From a checkpoint of a small image classifier: patch size [4, 4], trained on renderings of 100 made-up gadgets, each built of a few solids, in any pose.
Rows from block 2 of a small image classifier, named by matrix and row number. Rows with one number belong to one neuron. Each number is 500 + 40 x the weight over its row's rms, rounded and kept within 0 to 999. All counts start at 0. Numbers have three digits each.
After each neuron's rows are labels from the 100 images, of 14848, where the neuron reaches its highest value: "colour at peak" is the nearest of a few named colours to the mean colour under the peak. Only what is clearly more common there than usual is listed. The data: renderings of 100 made-up gadgets, each built of a few solids, in any pose.
# fc1: MLP up (model.blocks.2.mlp.fc1.weight, 768x192), inputs 0-191
# fc2: MLP down (model.blocks.2.mlp.fc2.weight, 192x768, transposed), outputs 0-191

fc1.108:533421484455540434451470470500463471518434492511515507428439527461474540564532472485517562514458451446493557472534535560424503555522538419491422476520454567528462540505565558542504488500528511455541463471486520523508530520520486464552501424454514512482489516546421512552457468496395490512471471489531545479569463503543564538495588494567451528485510526556446481492420509489521500501551486554498512455567571446486533498501504592505444504520473489589481450452510540495438458504491541535515474475473551512488448537461482474565475471549499515519469535575415477512480500481532459530
fc2.108:466558500503501545475500474524491544491472529475427521417545451475519461594416493507527511560522534476480500557471594553544444488488477549567548482503512512455501521470449477493530502484496453518531528454559510454535489466380499554481553513573434453460443515499502503381569547480559519452526541485491508471439542492545533511494466546522538478530452518518550460485508386457470544483464486460485477515513483525519454486484518476486477511509491492521437533521583515475579500478430434500605498504465507425513500508555553490522515466472534519559522507514445521498501479525424573479
colour at peak: green

fc1.755:457502512479385531473579518544439490542497555493529457437501500553546450515478527511518545529463603552480512488517516484477493523505465511538464452497478451562479474548520481401487498457521495467520467475548591461374461439420521463487521533497554491530492492498515482530506492555478457538569445569473563454533478441505408513449518561460533516567505474497506522506538527480469537498555491432496550533562552595539518521498497469499563496551511513591409522543546493536527515530444529522467472471552490441508474520483487479455453503451532435462506506487496490555486482527491486514
fc2.755:536565517437521447554537456492549525468437473517509519526539554485458530533472471495540456491487550486549477503477535517514489556539506474474427437503559552473435569583506491548530544506450533440453513539504497489450463491477494416545475481508489421522503429538489432466486493601476477449496595581529492470526513511463448436448520452551527430559514560511532552498471496504518447549517441540485502496470565548544497404466524490458515510494498433466480531434540520517527529518444510425547482562486533551531495479470560461466559516527442544533469473530487526522423513469523466472
colour at peak: black

fc1.567:460477476491554488498594506595509515475501491477588443446491526482514482559508552420440516480447572561516410485463577533526490532524554508485491432546522421534521424548527537523454542537459519502502536435485441554498444490485534561593491521475468500499449544515536480579510462507456466497497559556519479478537555464440465462463506546579521512538467514611509513403503463559491484547491490524466477483509489516530463445481532519495545479558456453499491498548518519479460550510435441558493477508538492511536528508396501480492499461522465453482476528514476469519530447461521457492
fc2.567:459471489501508542524454468488586507512482502498523546584494548557542460452473484588440533467531503525445504485538481361508526428524510513552441495479527506474441508528524541491498493532449485468472572533570520469507514463542548508514481580470497525451515579529503433496511518483451504500501509560485463586568517529518511459487424502493462503478498488506535550511491519449519493408441523552480484518492494518435540476579483508473460479487580480515538469442532524542495480515509566512439410458500504500466565490474512510563418443521567540501471438525484528591471509448549537422
colour at peak: black

fc1.301:490485585543543518502535520462471616463528566445533453529521456505506471476488509480562528508508442509510514521560479510456512507552467499455566498509488391513549466562440472434499526528532423533511488456488511463413524492505471569485526512483495514561443470513485494495532586460497554521526537487491563476517460546506449456505441524468578496522506445503477555485515500526513474499554469485549445589516487519540478543445482456423496534567455542481492459519428485521555469489521463443504524532478453570497520462426512466500486635468459538431543542486525500508465436536482539541
fc2.301:483560465518518497537491479559550405441459474466530557462517435481530427545485457556533497488523518522499546470532531410526482543509516571485493517456495558538534568518536576613514501500457539521491567460493495494473463596426534548577482540521530462504449518483489535560471496444431501511526475510488475408525552471450494529532508531529544491499501486545441488469539485523440490462499542424429484469494533491539482466492490619499506453472425480441511496540475525510484515433501547502466522546485466534502462487528508478476469529437455447437475542461517481413432537529485463530
colour at peak: black

fc1.668:494541522499448515494515538493393447465512526497594494533477508457464465479506499455540479500536508536525510471523505480495483500482562474458484534443452561518497570451434566497529588518515490432519527463445489488519507536547373511521428475458521509518523509502497490488500518536448516521471477447417512498519557472489493505451582505563518471439472469515440542502405504513528561448497486520474549521507537486468517538514463566517512504534497465503552466498523415544372554505480569528504554513393474492483484444450500541605489508579483530470517532501526434494516456530517485569
fc2.668:556479501530518534520596442483478564393507522517516547490497448531493427537483499503494471447471457482451534487545528513479423464501480586556509484496482464397573456528550489536495557472518477538523500465473532580577547459406523528473495470534530440500467432434451490465549492544486444513479508493551522484478511481577500483504434469559515481447505527513560490479518506483542511447507484464512448478494465478516500519480543542532525441445528554525447476553550458534559526534468498456569491510523453444513488550532485481456523491546613564441563502448453480502455502474429474498
colour at peak: green

fc1.232:508520501528421480504544465561430473540489537504515498481401524543559507504412513508517553452493472587496385475477490533507526481453477481483528522524444588535446519501511501520492525568519488473487469560548450494489487512476503490474498572578456570502489463478476441520549486535512463515495437483477473527538556495468505443503604453512532472507486533548554442488490437551508503507490505465441513482547551478471439602464461455536580493501442421510482480464490515593525610523446497565487482496497495474500478560492464570527459528475476476580433519479494482487517501518519527548
fc2.232:577544525494519467427497449539486623510586466552415487551415392536453473496496443465537513513469458495504475465454511507420488480531470508577479552499508499534525509459499530580491458502468500474547497516457455575523488481502555552512505473512480531473560487472534578476542467568467504516457472505519542537489525487569472541512474524513465484453511453490529467509553492503522573473561562405530448450510472466429482580560523435494426473456529512473486445538501497455555494518499517454453488496473488459569478485566468508474480460453575518495516518452470483533510501540462452464
colour at peak: black

fc1.361:512468490470483517531576555490547523435530488502586481426497555548527519550548490553553482492427537475477515437549457456482437445475581435526508444473450472443533465505562540532437525495568467511491543453503538479477529462514485458483496514495492422553523473498491496564524437480452505583464513450426511559507497424497577435539510495477540555490460538489518561596462452520517491489509535491542551497476470489481508563609500542515498480557509512488461517509523511612461490541522498498472463486571519495482502520465513522581467481508473500431453517486430464425503516476562508504
fc2.361:446529475503542502477472471482569581448516515509535478604468440485480585460521485544445477455568543515520522515458481522527455529568499432498447480444495500537522492563457500540516517502583516550507573469464493502479544525553484533422423463516506509484445465427502479429479581485496534433447525500494563466439505486483457506518553427459539366520498494532497539447438468552416512494549490517478500509537513435520468497474449475528472431538528492462460468479540443498495472505567504518509485499579494551473575462570484528532546521502520583513467523497504533484515502490516464537
colour at peak: black

fc1.224:490495435483514454522541511545530469550523515504487542500469504466453441541533520468555520570472522532463529501560502461438488517553490418506450466441510543511453528490484550483539479499577504525475527521444525535445485521518470452480486502482474505464504469548510505516524519480475521460463603509554540584468442411526454564508538545473448528548543467438526433540434562486521453470492514508544485537504497458453503504503487546555459479477552576582487511488537504531417474522508518411501476436452491516626440466472535487534490494599433472501543438555519482418456496489515445489
fc2.224:517502501555548562475459501473535564442520567487484520420471516515438465452472530518475430502594528475500558513503514520527466482525477484504478485516549494599553484510501518529471499439461487535453439487465529509489530542488537533502500483504437589581517495463536442622549472472495435531483450503523464537434507491420445507512475556479513462465427585523506546543508510528468485597498587512483517470503512537466505525550456552466551439505511544492453493450448498480550524450528439503499478523499397493470482473509426524432550527457539461478460567501469458521489536503543473548
colour at peak: green

fc1.412:473452614527467547435488549490552417471532438461485527500522559490459482498582487395480455530421531526539548482459505487572418477524482466433427485449551479508436557469526503555567570573451545492469496508510536480473530532517480469512518497508463517537485475523480481515544477484469536499487512549539530455486494469495563488520542536491467478526498497497413459440479555486557537522533453453443480501481510490505491441483506478564512463559525487520460537489434570519501500430512521516474475465466570505523514568508565551594477450567446498503543533509502562440446472499544457525
fc2.412:509546475450473426424542461484491566549541505473537499505503482496519530433468521498575547570530522515493493537564475560501505506555467510492394464483486433527504493509516466468496483533458491512534514487513450401481442524484414539553456544562483554488554492468435544494595438470439473493507531471497578574541491563519462448502406514488493563486479511496431472445548532482487578485445526457570510409502491476488525495480497478508470515468450381547542524500553550548532523520523456490549575491506535516516585499540491492478492494498536535502559466522478484475500541515503538485
colour at peak: green

fc1.730:548518515504432500520489494572557617438489479413491537490485519542501474439501508485486463534497504541473569447517470427484494557522508540489531516436511520488586471469511481496527491491529530546409546450507471478440442544509462536487516480525444484621436491462570503479473577417523533462509522460491498518448573497449394553513455553474533571511509517492530470489502485469502458513529550512479454488499448459490459499475490425488496528442519462534504522560449484531517487465451474499489547522505517549557516510549499497480593504482567489483510507461511523458385540499474483408
fc2.730:487511536490487526497462518530518482471577523535472498497493544484562420485509475387473528561532486517557529512465473509475428467489491574459450464476496514510509517482542588526440475476429511522513474525513496547464491494490481543482585462506476509520528579462563482438483578563533505500476510591506479500565424464427526443507458540516576525535507547504440508499439451497525514499481499472464509450447516555531484459550530562466572502468485518504512549554459560446563479404440482452538508501471539467461532512493577467452482453485469549454461487428444471454517510508493396514
colour at peak: pink

fc1.216:434425532546518526485496535448512522482423455541501563527512468491522524548517475521497483542543508488463444585466466553493508523482541465526506444473486497492402506562526567534498523451581521492544500527563498501536530449451488519535569468486546517534506473540468477532471516352472470433495536527542483523444478529546488472527490541490550534445567504473406484489548511539483493530508482519522429517490467460498538473492427465530535518495468587492570411431440426571489552386573529529484509502553499529477538491517489507456487435558478503544468518500506462509519496540516507511
fc2.216:509530511489496501498494479519528533511559469501555458517512556510551459510463534467497570495573459516490504463534553455470466455558479588495494442472480598583474468478503519584474525519479463516460512564502458523435454426573557482454521445506455496468434507564457496554494481555596536528473572512498513455456467496454500502498517506546547497508445498497489513537468467505525538528557535505505445459484512548517472516429566516451487563530540435492544547516557557507492486548486482521489428551478490479455480508481566471412435453492461455393427469513453473521451516555547436520
colour at peak: pink

fc1.480:502416524564492480528499506489498504539386476589468481454483534538448511519465506528421523467472422524476517572487574555479443456499509521454483483439472455540469526529446529493492535521560459524503478546404499498459498530537487473538503520601498527528473511529509490507519486539457463455436485497459551439467497401486511536520553469498485467485492479439450541477540602545498563552546493435450482540459515540535490568530532562550524491563474554519531491513481461520474555474407558487470456448492532560535446548486515501591491550535489509460462505458506510466459474511485444512
fc2.480:531531517522570457504514535546471495511438531425562545505511515443464508521464504545568544485497514477459517454498530517434584533452407544460495480544498507481524455517583542421444451450478508521531530501485537526569506488455443474521455522476471466485605506510582498518530512494502490486580493455506490556533449513537426493506472526536461518474521557489517491468547503414494483490425504500535405418502513568511475467500484450465456520531441532519505488483470524487527470548479461514485430490499439576550469514556523534515511503432524461486519526505482482501535568613389522456
colour at peak: green

fc1.184:461554529506507628468545543479507495542457507495609461514542471511502515533578446495498449451446539504537492515501458504577509440504477548448558531451476384496488496519494476547541568512483468529534458518519514474448517487496415495510531451496451505555493461413477440526463519471465528464552554501463544560484451516514574477463496481481601505565543389533496528466513491463451612505560492509467521511484525511477448521453578515512508521512497520509448482487557538554483417466534521463464501503424505499464503458524487513520505545459500558463450544527538521537491462485464519511
fc2.184:503463508585521484445603485509496470432521465530460492490506455468543490487459429492520517446489562531439495495559510485461510527437606514483460499530558449554488500579499510526528446545394470436482534481535504446483509534455559530583476369446540516479574548528471523448506504568530464452474472484515513484533547548467442513505451520468483478537486492463455565442603546552500438446533471525479516490537525549530532490482437537534488532503450547486521450502477482484471522501509564475496553500421458519495477484506465489441516524491572523537543535459502511443491528450503510510
colour at peak: black

fc1.378:446390482487512476538453444508539514529519499515461518494481567533505435513444481507444538513479422483497503525479532502546506455465499472495521538544459427526488491477495468536446485535479505440479482467496440514382435521537505530488460530567440519574550525491464444523514599447531415471502499502551465473551563470543511494524499503497506508509499505573506509555452537602522492485565508536509554514469420486487537397505511491547522526468504483456487406473452575514471538457460537468523493546448505511557554484472500512565540570563507500559470544457558552499498502512450518570
fc2.378:479497472482487519477516570528394464551529528463498448503475391468464477486542487469605522460459547475537457467521483534506513526493418512450555503529451537505538448443485449463561539471474463436554532520500500390573568522479506489494528530518540548495508527476518542460525478522470514508514468444488527475435499566563476488452497515500526477553453491500495501517432465494469566487448534491542505435574478457536560472544460546460517561489511498531461550459476632452489462407567537498515534563528475475493465496484436524498493486523534475421570543505490452489507537492462485500
colour at peak: pink

fc1.362:414440500484423490465505533510478496542560437504537478471518494488464465538538506526586499515491529473469501498538503513529539477572439496575511464463447469558547394510472453500520449603499518495506537486569535491509525467486448524506550519509457589509495467587481511524505477440490495544500543539528592418582487545512442507562454477412467512568468464493514545427506499555488494573494555423421539539575480476467483495551527471447561484506540501504479505487516456516510491468511536514507477527542470423530448514425515434480476500543519506544500546479465483481539550531494453472
fc2.362:513498578471537472542532557523489549477472509460553561514497590424428478507495439457459528513478450488534510468554545471491485512482513540522477506457519458438507484509540540476419488440469582536556512500460553570468498441497582448466473524480475471483567444440497476559506492479450535563500445552521474528524468529572557522512477402506463570452505485515574442471448556481555486504518513569527439544411493534507535496584551483520508461517556492466438494507511504536517547536467491483468467411482510486445500484510524545490537561468500447514456441496509453529506547488509421519
colour at peak: black